config = dict(
    arch='conformer',
    model='multi-label audio tagger',
    dataset='drum patterns on synthesised drum kits',
    train_examples=26041,
    gain_aug_db=6,
    input='waveform_16khz',
    norm='layernorm',
    hidden_act='swiglu',
    mlp_ratio=2.67,
    head_dim=16,
    fused_qkv=False,
    qk_norm=False,
    inner_norm=False,
    drop_path=0.15,
    wave_strides=[5, 2, 2, 2, 2, 2],
    subsampling=2,
    layers=14,
    width=128,
    positions='learned',
    kernel_size=15,
    num_labels=33,
    init='kaiming_normal',
    residual_init='none',
    optimizer='soap',
    beta2=0.95,
    learning_rate=0.0014,
    beta1=0.9,
    shampoo_beta=0.95,
    eps=1e-08,
    precondition_frequency=20,
    max_precond_dim=1536,
    one_sided=False,
    adamw_lr_other_params=0.0019,
    max_grad_norm=0.5,
    gradient_noise=0.3,
    ema_decay=0.995,
    sam_rho=0.1,
    max_steps=3100,
    batch_size=64,
    epochs=7.6,
    lr_schedule='cosine',
    final_lr_fraction=0.05,
    warmup_steps=150,
    weight_decay=0.4,
    adamw_weight_decay_other_params=0.05,
)
Rows from block 9, named by matrix and row number. Each number is 200 + 20 x the weight over its row's rms, rounded and kept within 0 to 999. All counts start at 0. After the name is the row's rms in percent of the matrix's.
# fc2: second MLP down (model.blocks.9.mlp.fc2.weight, 128x336), inputs 112-223
fc2.53,103,218,189,198,223,180,191,198,188,184,244,193,216,216,219,193,190,206,193,189,173,229,218,223,218,187,220,192,202,204,191,183,239,202,204,215,230,178,177,183,239,194,238,186,212,196,198,181,188,233,165,207,228,205,227,174,185,170,171,188,197,210,191,209,218,176,196,194,200,228,203,194,188,207,193,220,226,216,186,216,228,214,220,221,245,187,197,186,166,215,210,197,177,225,228,189,208,196,236,170,214,152,223,209,188,218,229,197,200,223,191,208,213
fc2.54,100,225,207,205,222,183,173,193,232,203,195,205,222,225,232,213,188,204,171,202,215,158,191,170,220,220,165,218,209,179,218,237,207,221,160,189,193,191,202,236,197,220,194,158,199,166,249,223,157,190,182,190,181,179,169,195,207,196,180,213,211,187,215,197,225,197,149,180,215,178,204,237,194,212,191,196,166,189,190,215,203,199,214,186,192,219,186,194,193,168,147,212,183,189,197,218,201,212,192,163,223,186,165,197,199,200,196,241,207,215,145,220,161
fc2.55,096,194,217,188,214,185,240,220,222,201,198,217,210,212,218,177,204,252,210,215,214,202,192,211,165,202,214,198,208,237,234,174,224,229,170,194,222,216,195,197,183,204,203,220,209,219,199,192,210,189,222,243,190,176,222,207,180,202,181,202,209,207,191,216,191,167,212,218,182,217,170,183,225,163,236,212,201,208,195,213,171,223,230,184,210,190,193,194,222,228,189,255,196,204,166,197,195,218,186,166,219,185,216,157,209,205,205,177,199,201,195,196,186
fc2.56,108,186,212,249,218,195,196,202,189,224,218,174,195,201,221,187,173,201,200,218,219,227,190,205,223,188,213,210,218,181,208,200,213,213,227,216,175,164,175,189,181,201,189,187,208,192,153,214,216,193,193,182,214,197,202,201,219,195,188,168,210,184,189,213,198,189,220,185,171,199,192,212,242,197,178,197,220,214,194,201,208,222,216,210,235,227,202,204,193,225,189,209,187,200,165,195,167,197,176,218,187,221,148,207,188,199,199,206,162,214,164,177,195
fc2.57,100,212,168,193,191,196,181,197,209,179,217,185,204,196,183,181,204,183,191,209,189,192,225,207,235,217,190,197,190,242,193,211,193,186,213,176,202,244,218,227,174,182,194,238,225,204,218,215,223,189,198,194,215,227,184,196,187,210,213,168,222,166,210,181,209,173,160,218,237,185,177,194,210,194,160,199,167,196,203,193,203,180,159,185,188,192,183,204,205,220,202,215,168,223,227,235,178,229,184,222,202,192,205,192,171,169,205,224,196,196,212,214,167
fc2.58,099,188,203,228,223,186,211,208,212,214,179,210,215,174,222,204,222,212,180,206,169,161,205,197,216,196,183,220,222,218,205,195,212,208,180,195,225,179,201,211,194,197,204,194,173,212,167,195,181,194,174,220,203,212,206,213,218,202,234,184,224,167,215,191,228,199,210,170,197,191,229,161,151,208,209,208,233,248,186,228,191,194,150,216,202,208,179,143,163,189,209,180,192,176,210,183,175,190,215,212,232,183,211,181,180,204,198,187,195,174,202,226,199
fc2.59,100,211,180,215,222,226,198,191,221,140,210,234,214,208,237,215,186,191,191,193,157,198,217,188,188,211,196,180,185,192,196,205,178,190,203,232,214,216,224,214,204,218,194,227,194,183,169,194,194,172,219,223,222,189,193,213,228,214,184,218,156,182,198,188,204,217,179,197,210,188,212,187,186,178,177,193,185,214,146,175,209,239,191,174,198,220,173,211,207,192,200,191,202,184,216,183,160,221,198,192,224,216,218,184,183,185,177,180,216,156,202,203,205
fc2.60,106,159,207,198,198,205,145,198,201,184,210,192,210,179,178,210,196,197,220,176,188,170,181,193,209,200,209,159,222,214,208,207,203,209,201,209,203,198,215,198,218,200,208,140,212,201,231,234,223,196,212,165,202,194,182,221,182,203,220,179,189,156,217,180,200,194,236,178,194,217,241,179,216,179,190,203,220,242,214,200,212,215,186,192,213,185,211,233,199,210,186,187,184,193,235,190,179,211,213,181,192,210,232,228,229,184,233,219,197,192,197,178,176
fc2.61,101,251,200,185,194,206,207,175,220,200,203,222,208,178,206,162,206,259,171,186,183,191,217,213,197,217,198,197,158,178,251,195,190,214,194,145,208,218,214,218,192,266,181,218,219,187,188,165,220,227,212,158,212,190,167,215,200,239,192,200,211,159,165,206,205,200,194,196,203,215,190,183,204,187,203,170,161,184,212,206,235,202,213,167,160,209,217,198,213,181,235,237,188,222,190,223,187,179,245,210,222,212,193,207,189,219,181,213,173,193,208,172,205
fc2.62,101,175,224,203,195,215,176,240,158,195,202,210,195,195,212,201,197,190,210,241,199,207,210,195,216,200,189,182,211,191,263,210,178,180,191,198,211,232,196,230,189,200,193,180,167,195,170,167,185,177,188,205,200,203,183,206,201,219,212,197,199,185,208,202,196,193,172,182,187,203,232,213,191,179,172,185,175,213,198,195,174,213,189,198,225,215,182,176,197,206,197,221,224,201,180,204,198,198,170,207,156,203,192,222,213,177,206,223,204,199,180,210,223
fc2.63,101,197,231,186,189,218,166,209,239,183,194,185,203,227,167,175,211,216,174,213,213,194,217,204,204,153,203,193,209,177,151,174,221,230,189,203,234,192,172,200,222,191,180,165,228,203,169,216,200,230,214,213,195,194,210,207,204,192,232,219,213,227,211,177,194,229,213,194,220,196,193,199,177,232,219,200,179,216,180,176,216,209,187,184,204,205,226,205,208,170,191,205,206,231,194,219,199,213,185,204,179,188,185,223,208,181,219,204,182,205,209,171,175